config.toml
model = "class-conditioned spectrogram diffusion model"
dataset = "simulated modem signals in the audio band"
train_examples = 78125
n_mels = 64
hop_length = 160
input = "log_mel"
spec_augment = false
win_length = 512
conditioning = "class"
arch = "unet"
objective = "v"
cond_dim = 128
targets = ["modulation"]
num_classes = 16
cond_dropout = 0.1
norm = "groupnorm"
activation = "relu"
weight_standardization = false
pixel_unshuffle = 2
widths = [48, 96, 96, 96]
blocks_per_level = 2
scale_shift_norm = false
attention = true
upsampling = "nearest_conv"
init = "kaiming_normal"
residual_init = "zero_last"
optimizer = "soap"
beta2 = 0.95
lr = 0.002
beta1 = 0.9
shampoo_beta = 0.95
eps = 1e-08
precondition_frequency = 25
max_precond_dim = 1024
merge_dims = false
one_sided = false
adamw_lr_other_params = 0.00094
grad_clip = 3.0
steps = 10600
batch_size = 256
epochs = 34.7
lr_schedule = "cosine"
final_lr_fraction = 0.05
warmup_steps = 210
weight_decay = 0.2
adamw_weight_decay_other_params = 0.01
Rows from block 12, named by matrix and row number. Rows with one number belong to one attention dimension. Each number is 128 + 24 x the weight over its row's rms, rounded and kept within 0 to 255. All counts start at 0. After the name is the row's rms in percent of the matrix's.
# q: attention query (model.decb.0.2.attn.q.weight, 96x96), inputs 0-95
# k: attention key (model.decb.0.2.attn.k.weight, 96x96), inputs 0-95
q.29 082 [129 140 116  89 132 136 132 122 140 134 114 132 144  92 145 154 153 152 135 120 121 134 104 133 141 163 127 120 109 136  94 195 113 139 188 150 118 102 145 113 123 118 142 147 115 141 109 145 121  82 122  96 129 115 127 144 172  81 135 120  75 123 115 128  92 115 119 156 145 127 101 135 178 119 148 148  85 108 168  89 100 122 142 131 147 160 171 143 151 151 117 101  68 126 150 125]
k.29 078 [102 119 136 112  87 135 119 111 138 149 142 171 113 138 121 133 115 100 150 134 118 148 113 126 217 115 139 136 104 119 152 119 116 100 133 119 118 172 138 119  84  73  97 122  90 110 129 114 148 116  76 164 154 127 121 124 105 161 137 147  89 155 133 180 121 139  92 136 140 145 181 135 142 151 121 141 133 122 121 110 139 133 152 146 152 151 141 150 134 110 105  91 144 103 145  90]
q.30 079 [160 149 127  96 157 130 163 112 140 111 133 100 138 137 117 104  89  99  71 127 167 156 168 132 174  74 141  84  86 108 118  69 104 131 166  91 144 162 147 127  99 144 147 119 137 144 122 154 129 145 132 109 138 145 103 137 110 141 114 137 134  94 113 139 130  90 132 105 122 114 150 154 129 115 142  99 114 164 158  91 139 100 102 108  99 141 113  96 115 134 119 122 152 145 131 110]
k.30 066 [127 113  94 118 104 124 126 145 151  89 125 154 143 101 123 119 142 166 155 108  83  94 110 113 114 112 115 164 126 164 102 144 101 138 129 175  69 119 192 122 143 145 145 117  99 123 132 108 124 126 164 109 112 123 142 135 104 101 142 117 136 176  99 129  93 121 126 144 106  89 142 130 126 131 118 178 121 122 139 107  91 172 119 128 169 135 189 108  99 118 101 129 145 123 114 115]
q.31 090 [164 140  93 108 123 156 162 128 154 146 102 121  97 150 132 130 137 114 136 152 137 117 142 118 119 111 167 102 121  94 110 137 117 109 113 155 130 153 109 169  93 101 167 159 138 144 124 110 135 156 127 124 135 112 178 123 123  93 120 128 121 120 143  70 109 130 127 159 144 165 154 126 101 114 153  96 133 148 152 160 117  94 114 147 161 141 175 165 191 113 152 112 123 174 161 110]
k.31 084 [168 161 131  96  96 128 154 120  98 152 167 133 131 106 119 158 143  99 108 128  95 137 127 135 161 139  96 129  99 116 136 145 142 124 131 135  88 101 140  99 186  72  67 134 123 117  77 149 134 120 149 150 119  72 130 120 122 140 152 139 140 126  86  89 150 134 102 140 151 120 143 119 117 126  92 107 132 107 108 164 126 142 126 104  97 124 166 127 136  96  83 122 128 111 148 128]
q.32 084 [120 131  98  93  79 124 168 127  97 170 138 101 130 115 147 126 123 105 171 131 137 128 144  88 156 139 173  98 131 148 119 125 140 112 138 127 188 126 114 160 134  98 106 124 128 122 103 162 112 120 150 136  66 123 163 107 160 128 141  87 157 115 163 168 122 121 138 124 150 134 172 129 179 148 115 124 113 147  92 123 111 120 143 116 101 127 157 133 103 144 155  90 127  93 121 144]
k.32 093 [138 128 116 133 160 103 102 134 119 144 122 121 118 129 111 138  91 151  76 105 134  86 163 125 122 109 137 118 135 140  87 139 107 156 121 111 155  79 168 119 100 174 125 148 123 101 151  76 149 129 100 146 151 138 135  99 162 127 137 156 167 111 117  79 130 168 119  82 149 135 122 107 113 124 151 123 134 173 151 102 112  93 170 122 107 145 130 152 101 135  94  84 127 133 133 109]
q.33 102 [144 112 120 114 147 148 134 127 130 128 153 126 144 153 103 101 123 171 141 160 138 124 127  91  67 126 138 136 124 160 123 131 117 114  82 127 136 108 112 142 118 108 140 124 117 144 187 120 164 151 131 140 110 156 130 192 123 174 136 145 118  98 131 159 130 117 167 121 161 168 152 143 122  97 136 147 125 111 147 150  77 165 141 134 169 106 106 116 119  96  81 147 168 108 161 144]
k.33 107 [135 152 107  82  76 132 122 142 140 153 108 131 118 166 146 124 123 130 109 151 114 139 133 126 100 102 140 168  89 129  83 126 151 149  75  63  94 150 155 138  87 144 138 130 167 110 154 140 135 167 149 114 119 114 116 125  91 154 120 147 187 100 155 146 108 121 154 118 126 103 137 143 120 119 125 111 147  99 130 139 123 167 121 106 145 113  98 141 163  92 128  91 120 144 114 150]
q.34 107 [126 107 120 132 166 118 150 125 126 104 113 145 132 164 109 144 114 120 134 122 131 130 123 170 105  93 161 136 137 161 118 107 118 153 132 124 137 141 111 137 128 135  83 106 167 121 135 147 131 128 147 137 194 127 138 164 143  93 116 102 119 152 175  88 118 138 160 110 146 123 143 160  99  74 175 124  98 133 136 143 148 123 148 139 128 164 184 116 158 192 123 150 141 119  88 158]
k.34 105 [157 153 176 134 130 139 136 152 131 146 118 110 114 145 121 155  96  76 139 113 135 139 138 119 101 125 122 155 175 106 143 117 114  76 113  78 149 109 123 114 110 128 121 116 174 121 105 127 104  79 136  86 117 161 116  97 115 140 119 163 147 163 138 109 106 114 157 127 115 121 114 152 161 123 128 114  91 109  99 171 101 135  95 109 140 159 141 162 116 160 140 152  63 125 126 124]
q.35 098 [141 138 126 152 145 129 122  99 173  94 144 137 131 113 139 172 124 132 113 110 163 124  87 131 115 125 133 156 136 143 133 140 133 135 166 125 110 127 166 152 147  93 113 122 111 122 116 128 134 113 118 171 119 141 111 114  92 141  92 108 103 113  98 125 100 152 148 149 111  82 196 115  76 158 141 104 100 151 114 167 136 103 132 163 106 150 159 103  98  98  94 115  74 135  96 138]
k.35 105 [146 108 143 132 123 118  98 126 133 109 138 147 155 136 141 105 147 117 121 105 113 146 111 130 103 159 193 123 160 111 158 134 127 126 126 168 151 135 113 121 163 121 119 117 157 138 128 116 124 114  72 154 118  52 121 113 135 133 113 137  91 159 162 157  68 141 139  80 146 163 123 123 135 163 123 167  96 145  93 120 105 149 113 137 160 148 126 148 125 172 110 169 118 117 143 141]
q.36 098 [131 111 127 117 125 144 147 162 126 119 121 129 146 171 124 200 126 137 134 123  99 151 137 104 108 121 156 118 112 106 110 135 126 120 143 149 166 148 131 131 144 138 166 129  87 118 154 135 152  88 161  86 152 192 120 122 116 109 125 127 119 159 159 158 164 129 131 119 148 116 119  98 137 138 106  98 173 154 150 129 135  74 121 104 158 147 128 159 136 149 177 152 142  74 103 146]
k.36 101 [119  67 157 140 132 102 172 124 131  82 126  60 102 122 151 124 101 136 146 108 124 136 129 143 134 157 150 144 125 137 138 185 130 142 110  84 143 118  85 123 120 152 137 137 115 151 142 132 167 128 130 119 112 151  95 120 148 123 114 152 147 191 139 117 151 102 106 127 118 119 114 126 113 156 130  99 156 113 120 175 152  97 152 111 138 113  94 136 103 188 134 123 154  99 122 144]
q.37 105 [147 128 101 131 174 141 145 110 145 168 127 131 127 188 112 101 133 159 116 155 163  95 117 128 142 142 135  93 129 125 110 112 126  99 141  97 125 120 144 140 141 115 122 117 124 131 151 137  97 108 115 118 108 101 148 108 127 123  90 167  92  91 113 151 127 142 131 113 140 168 141 113 174 127  85 114 111 109 172 112 164 123 166 182  95 109  84  72 107 147 115 113 165 110 127 115]
k.37 112 [153  96 108 169 132 137 121 129 160 123  97 164 124 134 138 121  93 153 125 149  95  93 143 128 150 143 157  77 131 116 143 102 123 101 141  86 109 168 129  98 174  67 135 148 150 155 135 101 124 183  89 146 143 145 128 140 122 130  98 149 109 139 162 106 143  95 117  93 172  93 118 138 129 163 139 116  90 101 152 141 147 158 130 149 138 130 119 149 146 107 154 119 125 153 137 110]
q.38 101 [161 140 136 130 123 145 138 159  89 144  98  77 108 149 105  75 107 155 106 139 166  78 162 173 108 111 117 173 112 132 142 115 104 124 112 132 126 114 121 150 124 150  97  99 114 101 152  86 141 141 132 148  84 146 126 190 118 132 177 147 106 110 107  96  97 108 147 140 127 148  92 111 148 131 118  84 132 127 136 116 107  97 134 113 133 133 146 128 127 104 115 123 128 105 162 154]
k.38 117 [116 134 110 131  88 112 160 174 171 172 127 140 118 158  97 141 116 131 120 145 136 148 126 136 105 123 123 135 142 137 128 133 117 116 128 151 102 124 127 113 138 134 102 136 105 107 149  92  74 146  62 113 122 137 100 124  88 134 152 136 166  84 117 129 128 137 176 147 160 121 162 172 123 118  67 104 152 100 158 139 100 158 119 134 151 105 137 129 128  91 157 126 171 124 107  98]
q.39 101 [144 131 108 120 134 111 135 135 175 140 146  99 127  71 176 145 135 136 120 203 126 106 122 100 127 123 149 111  96 141 120 114 112 124  73 141 136 141 132 126 118 113 109 123  91 119 108 112 102 142 132  98 108 149 119 114 139 106 122 155 110 126 149  99 156 122  83 129 172 121 117 148 117 145  75 117  74 157 195 154 138 107 141  81 101 131 153 140 107 127 127 119 126 117 134 120]
k.39 107 [102 105 104 153 183 131 139 143 134 148 147 116 105 115 182  87 154 146 126 163 149 134 130 129  98 149 148 103 122 123  96 161 139 155  91 132 152 147 113 109 161  92 150 135 125 109 144 152 154 142  79 132 181  96 112 134  95  92 122 152 120  94 165 102 125 144 111 118 118 110 122 152 158 106 132 125 133 124 152 111 126 107 169  98 129 125 128 127  97 167 155 148 101 129 151  78]
q.40 107 [ 97 151 152 118 114 105  71  88 119 102 152 164 155 107 137 151 143 139 135 128 164 119 121 130 153 119 113  91 145 110 136 146 122 141 144 117 135 172 111 126 155 102 102 131 109 155 124 150 113 140 131 155 132 134 100 172 149 152  98 120 140  93 119 127 112 149 129  89 105 146 104 111 116 123 134 151 131 147 110 136 154 137  97  99 110  47  66 160 103 110 113 141 116 103 160  96]
k.40 116 [102 170 105 114 132 140  73  64 119 102 149 169 148 145 150 108 113 127 138 137 149 128 124 161 142 124 105 158 112 145 122 102 153 137 105 156 130 109 112 141 171  69 103 141  93 161 108 134 143 141 141 127 142 108 159  98 110 151  65 144 148 144 132 171 135 125 133 156 100 144 155 107 102 158 133 133 125 139 145 127 135  87 111 120 116 144 105 116 135 145 121  98 132 172 145  93]
q.41 085 [ 98 117 149 115 155 116 146 112 117 150 154  99  97 147 138 122 101  86 144 109  75 128 130 161 142 197 142 103 143 109 106 126 134 212  75 146 138 143  84 131 111 149 146 110 167 129 102 101 154 129 148 103 113 110 117 154 131 146 132 157  96 130 160 126 124 127 122 119 128 100 137 115 114 111 136  99 144 131  80  97 136 108 130 110 131 108 135 173 125 135 138 132 129 151 166 118]
k.41 097 [111 129 173  74 107 140  91 130 101 183 143  97 112 136 106 172 130 150 184 119 136 122 142 103 130 127  93 154  67 131 131 114 176 169 152 137 106  94 137 151 104 138 135 159 112 100 113  94 135 134 127 142  93 130 134 144 129 149 147 131 107 128 115 126 176 124 134 148  97 124  90 140 131 107 133 163 149 106 154 128  99 113  99 176 109 121 110 126 102 123 133 117 106 115 150 140]
q.42 100 [115  82 108  62 101 136 149 124 122 122 142 117 106 131 120 101 123 110 165 137 108  82 126 104 109 137  85 122 112 152  84 133 100 142 136 177 144 117 131 147 101 148 121  82 125 120  88 126  86 163 150 100 145 110 108 115 129 153 180  95 139 155 155 123 163 114  73 143 118 131 125 154 109 166 140 160 164 100 112 147 135 152 142 121 115 139 146 140 137 133  94 109 112 118 134 119]
k.42 107 [115 110 114  91 129 113 166 158 130 159 129  73 118 174  95 124 135 109 103 128 146 114 153 119 107 130 148 139 118 150  96 113 144 142 123 138 116 149 164 145  75 131 143 117 104  82  80 132 112 167 122 128 143 133 134  85 192 135 186 130 158  89  95 114  89 139 110 142 123 134 135 120 147 156 130  98 144 117 120 144 161  79 149 103 118 134 124 151 118 151 134 128 110 118 113 150]
q.43 113 [117 154 179 104 127 174 116 113 112 146 146 126 106 134  94 120 141 138 126 144 106 120 183 125  93 138 163 119 158 119 137 120 144 103 145 159 195 154 143 140 115 147 152 148 139 153 179 148 195 120 178 174 161 162 131 135 111 143 104 137 149  98 140 106 102 118 159 115 130 156 139 114 121  97 131 110 118 113 107 111 126 151 122 124 138 121 151 148 152 130 137 100 143 112 108 161]
k.43 111 [121 146 152  98 122 181 116 120 111 179 141  95 107 172 113 155 101 145 123 125 108 143 156 159 104 108 156 154 160  83 145 116 120 136 129 113 149  95 130 118  83  90 165 115 141 126 144 151 156 118 141 107 131 151  95 120  76 165  94 106 190 148 127 113 184 122 168 135 107 130 150 136 113 137 150 127 118 102 131 145 129 120  80 103 115 134 108 141 130 112 128 111 136 130 128 135]
q.44 106 [103 122 115 152 115 115 135 111 131 147 157 130  88 126 157 121 140 100 131 125 138 144 142  81 104 110 141  97 122 148 139 106 177 144 119 141 150 182 116 103  99 151  92 143 125 112 125 161  86 139 128 172  92 130 102 167 112 165 158 125 151 144 107 139 102 128 107  95 169  93 172 115 131 124 150  82 115 129 166 158 161 147 127 125 144  82  84 157 137 131 136 133 136 121 134 156]
k.44 111 [130 127 113  91 108 128 105 131  90 151 171 153 118 140 115  99  82 129 106 165 158 139 142 130 129 125 121 112 127 138  84 133 138 158 134 106 103 125 139 162 112 159 148 106 123 130 161 136 130 166 169 128 137 110 147 113  50  93 134 148 101 143 142 152 175 131 157 131 145 147 146 117 107 170 132 147  94 169 113 103 144 110 158 120 141 161 141  88 118 138  72 124 113 116 122 105]
q.45 103 [112 121 138  98 112 129 125 112  97 112 129 155 165 131 135 138 129 162 148 140  77 142 103 136 135  75 127 123 141 102 140 142 166 154 137 125 174 118 123 121 100 114 136 154 111 129 133 146 123 148 103  97 109 110 163 108 151 105 139 126 137 154 140 125 101 109 174 102 128  80 128 144  74 182 111 142 153 107 179 122 160 197 140  97 152 140 145 135 157 118 123 101 137 149  99 136]
k.45 119 [128 110 116  81 123 131 108 148 116 138 134 112 156 113 125 165 147 127 118 129 111  86 111 132 119 122 106 116 155 142 132 114 129 140 151 149 145 131 138 158 112 151 120 186 139 138 146 128 186 163 134 109 188 100 115 137 153 139 144 130 158 155  83 147 135 108 122 129 135  95 125 125  93  98 171 135  81 152  67 135 136 125 117 141 138 128 124  96 151 112  89 170  67 111 114 154]
q.46 097 [131 151 148 131  91 126 109 140 108 146 109 101 122 162 117 107 142  73 136  93 129  99 131 159 120 163 125 140 125 131 152 144 118 142 107 168 174 138 106 165 147 140 151  84 107  56 104 117 147  83 124 128 122 157 107 135 116 127 159 111 152 110 145 145 116 127 123 108 155 164 113 122 150  76 157 126 129 104 160 100 186 124  99 117 121 141 104 151 149 143 122  98 118 121 105 155]
k.46 101 [126 115 138 130 121 115 104 153 130 178 125 156  61 123  64 118  96 125 147 134 119 138 131 147 125 116 100 141 108 139  78 133  92  93 131 134 140  90 114 122 116 115 118 132 101 106 125 131  86 135 117 124  92 139 111 126 130 156 156 107 138 130 125 109 172  86 129 155 133 146 144 163 140 178  92 148 173 145 136 150 142  77  90 149 156 117 148 158 129 138 102 121 172 118 139 135]
q.47 097 [109 110 136 146 147 135 127 138 118 117 133 112 106 111 126 119 146 131 136 128 167 116 101 139 154  95  83 131 159 157 127 129 139 147 137 120 154 152 155 105  59 127 145 151 140 124 100 119 153 137  76 132 148 107 185 140 144 119 151  99 136 115 127 138 163 160 136 102 128  82 127 131 121 159  94  94  95 139 103 126 158 129 155  94 109 123  93 130 138  59 128 147 109 124 110  67]
k.47 116 [144 136 109  87 115 168 116 108 130 119 116 139 132 124 154 135 162 103 112 152 144  92 113 116 149 147  75 138 171 122 108  98 180 114 128 123 122 110 149 143 147 150 142 105 124 138 122  86  90 141 146 118 157  90 111  77 130 146 112 139 138 169 176 147 106 114 126  93 132 111 136 107 127  95 115 151  78 130  97 103 178 111 152 100 154 119 126 118 129 141 139 157 168  92 123 104]
q.48 103 [143 124 141 140 128 150 152 181 104 147 124 155 142 118 142 137 132  96 146 154 127  79 121 141 126 123 121 124 129 162 137  95 156 148 129 153 133 118 176 107 166 131 138 142 168 155 107 130 138 138 100 101 154 121 150  95 150 137 125 121 107 119 138 139  87 105 114 150 152 146  72 115 105  84  93 109 112 136 150 149  98 136 117 164 128 148 134 166 166 104  95 119 141 110 209 120]
k.48 102 [ 77  70 114 108 149 113 177 126 134 104 118 156 139 104 113 140 102  86 159 113 141 145 105  95 164  86 121  74 118 149 123  98 161 117 149 144 128 153  93 135 108 105 151 132 170 118 129 157 114 109 127  97 137 105 112 107 127  98 122 122 173 140 107 114 136 123 120 168 104  98 132 144 142 141 145 157 138 119 160 108 124 133  96 125 128  98 139 105 174 121 156 119 167 138 160 107]
q.49 107 [154 121 126 155 154 122 117 124 141 136 101 121 115 172 141 133  61 105 113 120 125  98 150 142 151 164 156 152 162 111 109 126 129 140 108 152 129 134 118  80 107 145 101 117 110 116 121 128  83 170 125 103 158 132 125 150 119 124 116 111 121 105 133 121 142 116 114  74  94 108 135  83 101  87 129 118 147 154 156  68 116 133 168  52  99 118 127 134 146 137 126 130 112 110 106 138]
k.49 111 [134 122 172 132 164 154 124 113 143 130  96 122 144 137 158 154 143 155 167 121 133 132 151  94 132 115 115 174 119 130  99  84 120 118 120 139  73 104 158 133 165  86 100 116 112 102 150 109 159 117  94 146  62 190 110 117 122 113  86 134 115 162 130 136 141  90 142 133 147 120 124 147 109 156 100 136 158 119 123 143 130 117 139 115 140 123 158  97 127 155 147 156  97 124  86 122]
q.50 095 [145 139 123 133 125  96 116 188 103 142 126 143 163  99 133 142  91 152 147 146 121 137 100 107 146 168 131 126 147 138 142 151  80  98  77 100 130 137 166 114 162 145 121 146 122 131 161 135 104 149 137  96  56 164 115 136 115 132 129 149 132 169 120 141  86 113 168 117 124 151 121 140 156 135 133  96 131 142 143 118 120 131 192  80 142 114 130 118 137 118 126 151 129 129 177 137]
k.50 102 [146 139 139 125 171 132 113 119 139 101 142 136 150  96 131 146 130 157 128 110 147 137  92 136 145 121 110 138 104 163  85 125 127 157 114 130 147  91 118  94 143 116 109 103 102 114 181 143 164 151 109 119 138 129 153 122 103  79 122 141 130 158 151 136 116 151 151 140 151 103  97 136  67 133  94  91 109 122 125 150 108 162 134 146 186 138 109 183 157  97 170 101 122 110 101 146]
q.51 089 [159 154 164 137 140 121 126 147 130  92 116 185 143 114 123  94 134 123 132  94 106 105 150 133 144 103 157 127 151 128 137 141 150 144 103 121 163 123 174 118 105 127 162 136 152 123 129 106 185 130 153 125 153 160 146  88 161 123 121 103 132 115 160 127 112 147 125 157 120 123 143 166 162 109 171 149  79 155 101 150 155 119 145 109  91 175 151 116 131 161 145 167 142 103  91 138]
k.51 097 [117 119 117 158 153 125 119 147  87 144 114 132 143 105 101 127 136 144 109 146 130 122 121 142 160 100 131 184 112  76 161 127 100 109 113 103 162 116 153 147 115 102 148  94 162 106  82 142 111  97 125 133 117 164 128 124 120 145 109 124 148 160 146 110 115 162 111  96 133 134 102 103 161 100 116 125  82 131  97 173 156 132 126  97  99 111 133 157 114 145 148 173  98  76 145  99]
q.52 103 [137 122 112 101 120 139 105 122 157  99 134 106 161 136 128 114 122 152 137 115 139 156 120 102 126 121 115 146 131 161 124 101  94  95 145 139 176 137 103 121 129 144 154 138 145 121 191  91 139 160  95 153 145 126 147 159 112 108  77 128 102  86 124 138 125 141 122 146 147 156 106 142 148 114 125 151 133 151 140 131 154 132 105 113 192 114  81 197 137 102 150 124 157 132 168  85]
k.52 119 [ 76 151 126 130 136 130 131 117 151  99 130 148 138 178 169 140 139 106 109 147 165 120 156  86  94 125 137 159 123  82 102 115 164 154 118 110  74 110  64 104 107 127 126 137 133 151 164 122 124 112 184 110 158 157 134 160 112 135 123 114 117 156 157 143 109 102 115 137 113 116 133 119  93 114 135 129 161 106 144 117 121 138 141 147 123 145 152 175 144 111 141 164 130 149 153 165]
q.53 101 [155 153 124 108 117  66 123 111 130 148 103 170  81 141 150 146 119 118 123 111 126 163 104 128 126 106 113 141 116 144 117 111 114 153 111  99 124  96  87 104 140 131 164 142 148 137  75 144 108 105 147  93 110 112 173 148 138 116 142 139 139  97 121 137 146 105 165 125 101  87 143 112 137 141 195 103 126 117 134 104 123 141 131 130 183 192 140 118  96 133 108 142 108 154 138 118]
k.53 119 [117 131 110 128 113 111  78 141  96 137 122 121 148 125 109 138 132 141 139 134 147  93  98 152 158 142 124 119 103 143 107 151  97 130 139 152 151  89  88 134 152 182 141  95 131 161 112 121 134 130 170 160 140 134 158 139 143  69 119 114 115 120 151 144 100 105 177 136 138 119 124 166 154  78 117 140 101 164 129 112 130 140 117 144 169  95 119  72 126 119 106 116 163 171  96 147]
q.54 098 [170  89 166 126  98 121 123 133 160 107  97  78 111 106  90 164 126 128 150 119 110  99  67 141 102 151 107 151 125 141 167 105 129 125 181  91 138 130 134 174 131 123 133 118  86 155 120 117 149 147 149 135  93 129 150 122 143 163 120 102 142 130 116 133 110  96 174 103 142 129 128  98 124 123  99 114 137 152 121 117 146 106 164 100 111 109 114 159 118 130 105 159  99 151 133  90]
k.54 096 [ 96 124  68 130 145 156 104 120 128 105 160 119 138 156  91 138 146 160 153 112  94 116 155 164 126 157 101 164 130 144 109 163 176 153 132 124 123 129 139 148 148 143 138 134 127 125 153 123 143 115 106 123 113  87 140  67 164 116 102 121 119 143  93 157 112 143 180  76 122 154 124 133  87 135 117 137 136 137 134 137 123 124  80 147 162 100 104 161 126 153 102 139 125 142 124  87]
q.55 099 [141 128 104 172 114  75 130 137 131  97 126 165 120 100 111 160 122 139 111 133 142 119 156 112 107  85  91 102 153 131 120 151 170 100 131 150 105 169 124 114 139 101 101 134  82 105 165  97 127 131 139 156 139  87 122 152 148 124 165 156 106 155 111 124 139 111  93 132 126 137 133 121 127 148  77 151 153 175 147 102 139 133 126 152 131  83 121 139 170  93 105 130 118  89 152 110]
k.55 099 [163 121 100  92 152 112 168 145 129 112 148 142 142 119 151 117 156  96 133 100 107 105 117 131 121 110 147 151 124 152 130 142 139  86 125  99 102 194 109 163 176 122 144 132 107 128 139 116 131 153 122 105 139  92 133 103  98 134  81 129 178 120  97 128 131 122  84 126 158 122 173 147 110 151 173 109 128 112 138 109  80 119 133 147  88 107 155  85 108 148 146 109 136 149 145 122]
q.56 110 [144 150 107 122 129 133 140 142 127 137 126 110 162 100 142 102 124  98 165 108 130 128 143 115 106 142  87 149 137 100 140 116 126 110  57 197  88 157 141 138 154  93 114  67 143 136 161 137 121 133 140  90  97 124  98 130  47 144 126 156 160 125 120 118 124 149 153 126 121 145 109  85 130 136 136 113 123 122 133 130 138 128 139  83 124 121 137 101 122 136 142 112 118 111 126 183]
k.56 107 [188 155 183 156 143 131  98 141  96 123 132 119 118 156  97  70 129 140 113 144 155 159 138 111 140 116 150 115 105 162 120 126 121 136 113 128 164 137 122 119 142 101  98 127  71 100 154 130 163 126 148 182 115 144 119 119 157 127 124 125 132 153  97 110 108 142 166 128 101 107 174 155  90 162  85 142 152 109 147 131  95 126  94 113 128 126 162 134 119 122 132 120 124 103 117  95]
q.57 100 [137  82  91 132 113 139  92 114 103 131 148 121 132 118 162 150  93 105 128 178  88 119 146 124 130 112 127 112 112 102 160 157  67 151 137 137 144  98 148 143 111 125  84 130 114 124 152 171 118 107 119 105 105 142 137 159 106 165 127 147 139 131 141 139 143 164 119  91  79 141 134  92  99 121  94 148 166 136 131 142 138 169 128 109  92 114 167 140 145  85 108 139 148 123 132  88]
k.57 109 [145 151 141 108 145 123 109 121 167 114 156 127 127 116 221  93 110 125 129 113 137 108 149 150 134 128 110 172 116 139 111 124 157 157 112 148 129  98 126 115 105 133 141 131 112 108  79 148 147 111  80 152 109 162  86  90 117 115 107 132 124 136  86 166 139  98 126 141 104 127 160 120 106 147 136 137 116 133 128  91 169 135 133 121 126 178 126 147 143  86 116 113 123 181 105 139]
q.58 092 [130 144 151 108 138 152 113 136 125 111 137 147 123 113 111 134  71 131 131 156 155 128 104 141 125 111 138 125 157 144 141 140 149 129 103 114 134 130 114  79 146 109 134 122 140 120 136 162 128 178 119 174 158 128 105  96 101 104 106 150 146 114 169 100 159 155 142 116 164 159  61 105 104 161 124 106  91 143  73 127 113 110 130 154  84 128 123 150 115 101  73 109  96 151 146 123]
k.58 105 [106 164  78 112 181 158 126  82 131 119 113 108 163 122 161 134 137  74 144 116 152 134  97 102 123 164 135 111 132 146 180 101 151 106 138 129 160 113 147 130 138 106 105 133 125 126 111 160 140 110 155 133 115 119 130 149 109 143  94 124 153 164 140 122 105 174 103 141 134 162 100 155 139 138  74 135  87 123 109 132 126 159 105 101 108  88 109 121 119 151 175 117 154 126 121 127]
q.59 096 [108 168 100 104  89 211 114 117 142 124 149 139 115 117 141 144 128 108 111 130  91 138 137 120 145 117 129 150  94 143 182  94 124 124 111 109 120  86 119 105 153 136  91 116 159 133 150 122 148 119 106 113 177 174 103 150 146 116 128 115 179 100 120 118 136 156 151 105 130 109 139 159 120  97  67 113 136 125 137 115 125 154 125 155 136  86 106 157 120 162 145 123 120 138 136 139]
k.59 102 [ 99 105 132 156 125 125 130 127 127 109 110 148 137 136 136 122 125  63 115 123 116 161 119 174 120  89 106 162 141  99 132 112 176 108 113  77 101 119 156 119  74 130 123 147 144 155 101 147 118 108 133 163 178 125 106 166 134 132 138 128 159 115 137 102 146 136 138 155 122 101 121 137  95 136 127 166 141  86 140  85 127 120 154 101 117 164 194 117 137  93 122 114 146 136 100 137]
q.60 102 [124 152 170 142 155 154 139 132 115 106 153 174 140  96 142 141 103 153 125  76 142 144 133 104 125 111 121 144 160 151 114 115 139 142 106  80 163 123 129 115 151 127 156  85 131 147 132 141 113 133 161 103 163 108 135 105 146 128 116 133 116 124 139  78 147 144 164 147 138 132 140 102  78 123 144 146 157 149 123 118 139 109 156  85 112 106 119 109 144 160 116 129 147  68 167 192]
k.60 101 [127 169 151 120 137 163 122 133  67 118 112 131 197 105 136 159 114 108 130 124 118 161 125 119 129 139 144 155  96 154 128 100 116 129 107 120 129 169 110 144 148 124 116 181 131 161  98 149 131  70 110 184 121 155 118  97 111 115  97  91 159 126 116 143 142 133 146 127 131 108 149  78 116 125 136  88 130 158 152 129 115 108 109 112 137  80 107  98 115 146 163 131 110 119 130 121]
q.61 107 [ 90 147 117 168 128 145 145  80 125 153 105 141  78 142 150 120 116 129 106 135 107 127 110 165 101 109 116 153 132 140 167 135 102 148 133 148 128 134 113 124 132 114  98  87  97  80 145  94  83 146 118 143 167 123 101 158  97  94 160 138 134  93 118 139 154 116 122 129  85 109 183  70 119 116 156 117 136 119 123 148 117 105 105 119 117 185 132 134 125 119 121 110 109 103 106 147]
k.61 104 [130 131 121 137  85 148 147 124 111 143 125 139 131 160 108  81 119 121 133 165 146 156 125 153 106 154 163 148 138 128 125 146 122 155  92 161  97 102 103 136 123  88 120 125 145 130 113  72 115 107  87 164 120 177  78 137 114 119 143 142 150 119  96 139 132 105 116 104 156 130 138 162 162 140  74 159 117 126 125 146 116  96  66 129 125 130 133  93 100 154 120 158 130 139  94 163]
q.62 107 [116  97 131 140  71 135 165 148 165 124 115 167 131 108 132 162 137 139 113 104  95 126 108 144 123 102 120 127 129 145  85 133 108 147  99 121 104 141 179 144 112  93 118 145  82 166 161 111 140 140 109  92 148 114 109 145 172 162 151  99 132 122  94 136 122 116  95 140 112 100 128  92 112 103 128 125 159  78 166 129 103  99 121 140 119 112  91 156 140 110 103 103 146 118 116 170]
k.62 113 [ 72  88 129 106  72 111 194 132 115 142 105 126 127 117 118 131 109 108 185 144 119 148 149 135 134 130 131 132 120 125 103 145 120 157 123 116  92 195 143 139 129 121  95  84 151 103 129  94 179 154 101 149 162 118 161 119 156  98 142 123 128 115  86 144 154 130 125 122 121 100 158 108 137 106 144 159 142 117 112 155 111 141 124 106 154 163 132 125 100 111 123 144 148 104 121 135]
q.63 091 [105  80 126 139  94 171 166 101 126 106 151 146 115 129 153 113  72 115 166 165 132 154 109  97 126 108 139 104 126 182 148 122 132 164 151 123 124 138 130 119 118 112  85 107 128 160 106 111 132 156 145 109 122 107 150  90 121 136 102 157 141 110  87 136 119 132 119 145 153 128 169 109 131 121  71 155 143 126 149 125 136 143 105 108  94  76  90 101 140  95 113 111 144 150 142 145]
k.63 094 [111 127 133  91 162 126 169 109 105 136 113 176 119 126 149 106 104 123 144 193 165 108 134 146 113 123 154 115 148  98 141  95 157 135 132 137  82 166 160 145 133 135 131 116 168 127 126 141 158 105  85 157 164 123 103 144 166 142 149 138 135 131 119 122 132 139  81  93 144 152 137  83  61 127 148 161  96 107 129 112 118 132 108 157 118 126 104 124 101 107 128 108 119 152 110 134]